Weights of a small image captioner.
Model: 8.24M parameters, 64-pixel images, encoder arch vit, encoder norm layernorm, encoder activation gelu, encoder moe expert_choice, encoder num experts 32, encoder patch size [4, 4], encoder layers 10, encoder width 128, decoder width 256, decoder layers 6, decoder norm rmsnorm, decoder activation swiglu.
Rows from block 6 of the image encoder of a small image captioner, named by matrix and row number. Rows with one number belong to one neuron. Each number is 500 + 50 x the weight over its row's rms, rounded and kept within 0 to 999. All counts start at 0. Numbers have three digits each. After the name is the row's rms in percent of the matrix's.
After each neuron's rows are labels from the 100 images, of 14976, where the neuron reaches its highest value: "peak on" is the class under the peak. Only what is clearly more common there than usual is listed. The data: cartoon faces.
# fc1: MLP up (encoder.blocks.6.mlp.fc1.weight, 512x128), inputs 0-127
# fc2: MLP down (encoder.blocks.6.mlp.fc2.weight, 128x512, transposed), outputs 0-127

fc1.449 100:495487577464556598516511451545466566548569524469509494484545471473484457591354517511425470503434438538456527513509459515444454514467566462463512436419541491551427488473536498452541565476436441461504539496578464579438486495445572571420497401511529527565531450507575522473421544506413516442493558579439510498550513498492426424509611465471531544524478549498407439601449510534577510445541
fc2.449 098:396525482522513508401503535442505538432646455435486468518479415460519483572517637473504445526586471528477508507477512455652578522525500444526445381438520456509622522475517505500574443522499451511424498556549485449471524445498512508476478554524544436507524545530445454515516398553518565420518504581545480464480423529454464512400461543533470443466484523570518523450494486496557534558492
peak on: hair

fc1.437 102:443483544493502503433541589462472591501445461520459476500493451529541543510553539495351476621439478475457580492546487403415527477430588459565449541551539512483477540478509514557443501518523506536489538495418465520535462470494581499621562535502464492554595521544520466503477460561408404449520499413555537533465386553556524542503409498482447478514547486481404521496512521574583534538453
fc2.437 110:521440495447536430483554538506458537594475444607508488502431490437491528501489515532481454575469473492508496483555552373433529558475516461521444637474469495444423602431510508603503445477509534615450522506453478586503489469475597461567475444484483521614512458511481480476631501590372461488465506420506465461497491533489502416469430511487601463547466462500474529510546536519517480547505
peak on: hair

fc1.231 094:475448486624572543495425502554496560447556587470465498458569440493456511456492523547441516466509523535437520436509535526500493462528475550522454451538593484554574561642451552434402510464476485426448557438463525502508493445453545455458515488553469407472408473533502502587453501574446415458473497450478492440454502418535410414541515467500611462533525470490589528437542448570516554471516
fc2.231 085:374559513511521540439533555459580467518469495397480570529513529508470517425523522491458445578560516528439491537484586541472526625530515466431573557576448572484510429533376468540499491551500430508433442450515447523358534452471536502493443477435476529450505560514548446487432486589512597452522481507487554545485427536526567396422535526564536519465478551565471465485549473480550513509469
peak on: hat

fc1.296 102:554532509539525584502531593512533512459593451460464521522522553496491440505491430562543410474481380507465523422452582497557545526613442520483446522499503480521559541522538452516510433484527479428461498526531531485526488512403504456446443466667391499556547464469417438532506493526403597449543412444549506505467431438460447441497523464508455458435464581470456543545480452497436516560488
fc2.296 103:493513463453545529462528447547434476384462588483497568541532493638529457407481405491468507473483473504555506585509480437527466506647488569533525507486477464470503535366510598486561509490521500481570524526564447550542502544503504468549556513458459579493502424465459499535469487474510495537463493498453547569514546504521521500389537546483577499573490541472497558541386579566534529463353
peak on: mouth

fc1.265 094:488515443499462536508566469494490435467490473475410492592534443519491537519443460510449475553508447493522541492542442502479513483509445516526472452483484557552554527508551517475486487534525486519568512484564528322490497397474513430602505481500471494455559422492587547525490581478603417460461443533469424454611489536560469550528610599532443509596489625506552596447469462467509510564437
fc2.265 101:479542551498486626409398399492472469505447428526591523546565473500423510544451545492465479412554449436468547542528551519516551450537459520532563479475526490521508403474484478470445414514549470521419507552433474551496479503357464365499443499528502488505421372489489488494536509497527482587510543466521488473545522534435461631464504476549512473533492515457455590451504604493461496451509
peak on: hair

fc1.370 093:513511449431397541546591575357433605511514438509369567446463484487464537563459524516520444472474481542492460572518524505526502508368579432502475451526523460418521460425509507545583567520415530438480560443538500450427432483510452465558449441514476519531566445477541491474426529487494467427630530556543518521459444499465460480486574528460459480504522530495488456562544494461453517559494
fc2.370 091:449486533527492600425440527400517477502482467549563445490511531532415486534324595598506507568471417498439417551544448497496453493566489483551502542553453476535435547574414473526555501619525521531493436482506535520528472536391468511383538541463472489507436555491521446469454482467513512519527548449506492525487537468472506473552495481523559529577464558464554516530424358533566514456484
peak on: skin; mouth

fc1.341 102:549543499523508540549462583564467495500459554441398511432439442482592545474540490472538509486507439570519516395438516470587524505420554450455485465511582551502601509476539435566513493506481525405452481464490452464468518523489535508549524372513520479506573438525479502413439529534483561520458457446500526453480539447523542418523586526382473555438490493603514501571636535575447497562537
fc2.341 092:528563428404385559487457464423455514473468492476580502456486455530516490518523440439537427477431488460539456463520479538453478489573436532518528599482514541484457497502512525491454518434502520424433543458535463468495487526505528455524534463528329457471453354465438424587465498496485517525442488463524534559511537490374577588414506559492502558633489513526558521527436544558536486491541
peak on: hat

fc1.15 103:547500469575461563497500623540467540568513482482474516491401517388517579513443561521492443555495451479424482475508515505454476400483522438503515522564494428585424413513569455523418423529481523507529470492415451497524468577555524505568509439597502492485600493473499478388433493612461489456519489454481533491418466580448519459468506453458431452396479536485602459547482521534433448490528
fc2.15 102:576495566522462654414553571459444426566508454586523465536493430502502451562398525563561453431533462512528467496555501492477549512558580508539472543437508477489388511495503476553540444520446517488542519516507542535466550516494474465524478507447524433439412437494430442488498477557410547598416401537470432438518577504475534544428498478591527580520531539479475483470495420510603457499514
peak on: mouth

fc1.36 104:504533466469542590460487472510427533556545498528504564376505473488514482482543495436486504512471528499483561531525504540476462520421554488473503433527620457492393412433511492500542551335434550499419526543462473513371471571461538598510538429501515456478550485583493541535492485445569479556494602435461537515506420564512492452531520607470400466505483575538489527506491451524490500449596
fc2.36 110:488473515481552499553527554520474563429538582501440473547453422437541483541529475471495481583535531596511510483610495489439556422495569565470463446586534478489509477469558443434495530514472532457517485556441422405556450509531537530520389499525578474492365591544516483562465469443533476452496486486488563541425483543564487410479496551457472463474579535513499610576441464562540388558455
peak on: hair

fc1.445 105:473525579495560560426440427595435492553649484488418462444536449377503505512441492518480519574404540546450475506567422461479447497493570481482470486568539496536549477513579517459457478523427465450452493490433485495518500481484567524510420509521559435469517476552617541537415501548588492453450583429474456483461406506512540411442553438492550491497514554506503468506497440566598461507501
fc2.445 102:452516485437495536532495455469508537553559476550522528571564531547457499519498558496442454488463539518522404515497442458450450423557407459479544556495486502537466501520459407449482545521545424490433476518416558586407505409460507533570461410513520469472589592515500461545460468495422517383499479496475602461578483585474508371537542358541477484469599486531555567506519470498502517463545
peak on: hat

fc1.127 112:501491529587498601556497594426470581601601494505463485551565472524481470482535549443446455496495454464535554492446523448502475469413579528484528511463571462563480484459541475562495504415450493519501553581512598520463533512491517457571477483476510485498469456571596525521450481494519477461490530424504531532432454573681466413558498477430456453547436594444498497533425452574567540456517
fc2.127 101:523474478523511477542562507516544567468406472480525545463456564485546469552561538509489510522521416568507580471388487490505445580361581527517524521527460430490483414575416512414461527494564444513442468521502517588422397523441568516537411521469553466516505463570480490433569465474491566480518430521532580532422455451431436478549577471462542472572529410492545447550493517510514476600542
peak on: skin

fc1.211 099:503447451536451519526495557455508568462539502470542541555516503493497596553458580534388491543573490461463473445435482477488498521432535500547480484481498558513418465490474390430397509484486415454559543495475499472528430544509460526555456526475446448557482540529635537514454523556447446386558527477477530503459468470609574556480498396397589455488517498415546468562549557554467592556517
fc2.211 105:560557487496339461547513507383491500529465450548420466521411469330505499539403550528447556528464404485590511502529439592547536532555554429428604545415481497513435514463526470427514503587467500565513457465447480536474487494544503479545392526540555547523506497516521576515578515478480467471511481419482431506438501523526523536480431527480479576498522492440469510515528541547434526474530
peak on: skin; glasses

fc1.132 096:582557527484485530600355502563495436486497554479471567472477396467530516485477388529326533577492475567465510489438459556436485558538509433515486482484527535595581565506507509492441467392511441410552471474530502497522493507469401531475454501533468495472481448511542535532448509527534543493506526470491500531541498478439580524577526429515582493469496563483487624591438458583463505512493
fc2.132 091:453585441407458533537587440460548473538459497528504568502546487565470515480572371598497486492469558521485464505483558454472515452567440507527517508445591517503551585462437481498498525437500561494458468564534382430530509430434491527459519448522543443478543522530492524609504485428555600551483560578554505479511524460493514457566540536398481534386480520509583387422535518470552499458467
peak on: skin; hair

fc1.434 109:515480526510528555422372515619482577503631552523472580405424554493474506481490488450538481511470539476469529518518520477562532516588435471546408471562544504565475475516487435472486518527449492476470581516490521516479553485523507632500533446515563516479471564562585556577432555539469528505579514495460486393467463452470426498431532453486492487389453553573561391526570458450498538514507
fc2.434 128:435458493503559497428417505577489483529475419522568567509489538511466474501476503527457538526528552446461434568434582598469549503478493491478442451444540482440424416561487406520511442506486511553425603542511434498467535487490499489515534417520597569527459470569454544607579445584533493571574522501510503486559488611473453485492583495529493503576436447611417588512550491514500516422489
peak on: hat; clothes

fc1.309 102:608487465544444598558428489457514535491550545523409522503487487430537452462557519567509501565564470550420520455423598341455535463460493368511463427471529510564514556556550516491413516471525500495547464456515565559465486524456584430442486537516527470520553527504511455522475516561437471457599551468590478437464499444578415393485541437480527518442479503473527509511503522486426544489535
fc2.309 096:517436458504495552495489456463472523552543495496608452593465440493515503530635508556515409487500471507476479493578468590560417471613539576475555576489410531534550473428510515445515510533492448515478450534579541515534507457467492400536496527556530492425458448486487563491404476483559519524488425538460529597499465491487559489506562600532385565505464400517513548564421563483499404473463
peak on: hat

fc1.406 106:441524500518591517423459482580501492515543419560477517377492506476443573500438559480435464521448542525533473492517468527453498480558559471500485443468514554567439414476529443491523491560525505422485511499464426466495523477553565520615529488557573464414578465630637490547448541501561431479537543440400495510475548572481493431464524492540521539431457520567571425514524425569579500490470
fc2.406 105:437536469494521499465514594448438517552474517553548528431492591499520493485439505509545539470413627467505420465563515512468405472590501427517519491469418601548471495545496414532512457590517537538491514508510525534499452466608518593564508426437567490475489468493489467539438477635533487533494425498434508482464504550418578525458527429402418528522533591526444541537550472526509449409512
peak on: hat

fc1.510 092:525471483508441576513485614503442509560468510486471464522458452392453497496494523488431437496473494519496571597470447482503439419424582479496500550572527401459533518532583428500469506503492507462554560456448511503468462491552495494528587446546624516536474548534511511429485504551483456355516463547465446459415409563590447432483472435409418478424607474463526504468533464549481526546468
fc2.510 097:538495525383465597442487525467480475502497426536512527488419561493580508447481608518529491522463482522591485444399515434508472513475545435461445552443503461525400462566477416582542542501420594539428458545428492565460553492545504548489446539498433568507610530482528535454649465533468475543467504505484561468570451477480458454502461452491495474506436568450432439536571526566554452512466
peak on: mouth; skin

fc1.277 100:540444387476481535462534440562482471416510498474449565425572469519495563493521387585476527467600472511518475453416550560648525589492462551449446401450491539525499502541515529520523507471499481503494556569463536487492526512499445500468515431552420411384480439475473590533492598456549514477515440575525573516588438499426438519555552517508496562532467519447463449518468534448466484567524
fc2.277 101:559457464411491559603527552563382539528533456562535508495522470429538499441475529577593451440496559471522429549462593451523361484507499446464525515554440547492498434542469462507596504506504554544402534501473511548569420517529441403538495546547436555474447506517454517511524450466480477539485471488409421428574521490479541521498393510479496428511450574430468437584517458497455526531544
peak on: clothes

fc1.235 094:577529495566524645512501566492543565504518535509468450519476423438566606474517589519508503485472386496448555435443572460395475470513477493507480445552480532580495571545603473515445538516553519490503471466495509517492532457519518504635503615534547498512542515542598498473498540516408433428521550493482574523446491466553465484502484464549454469397488520474574481532532439581568504574586
fc2.235 097:493420565516474530499428466462459496501491561513459493615417489481523431420515518555599469442426447606602543492505575551448403527491463508510498487514475417502493574478458533556510575489490419521433422467490567478429530442455431528485482396538513481425429503481498526509501485464482468547493473576533483480510501487443410399573540547437457405542446399437565494534497489479462493597536
peak on: hair; hat

fc1.311 097:506444435465474529503455524563477458457581529445524570510512491534428482389482426449471543527506454522359537444494537460419490595550549506400471494536497513534486480436464526490482472462416468416474413522518544497427464523480481661415530452522474441477562498474500534448469593445517519522529547438455632447490477527482503477548560438488524441395455562536500492517412520534512539552444
fc2.311 088:545454458466640535492509475532563493474434455503521510462482530560505491533524384513541474533451563468521520498477632557441498468523453520487391580487452559432405503431419553466438538458542538599507524505532484464528497583408518565535469474458493443548494524604450568538565484515520465455534560527533489495438361470493540517536545572540527372564548542503461438534470485525442486493532
peak on: hair

fc1.276 105:488489553534516595488452616556423565508530491426529557390490516471506549511451518564439433541511527534413466478545501425465436486470528415521431447512561499491469505540524504484463459546424495496491523459485435472519535444483569555536560540544489484436599540439573494491471474582407416519620500505455438471492419546467510424399544431505542571474488543541560400507551503507570559491581
fc2.276 111:433520570468487445441596438513512417474471550436535556539521441477421475550484571514504488510489542460544460491553535453531499412525463487467529468520459498453559495492529422555540523547484441551516513521449598583571487420633469401583552459478551434476490458494419531467441526539442573399466491497533517479440532537390495577519495368540445504573445454535479496480475480481504591428543
peak on: hat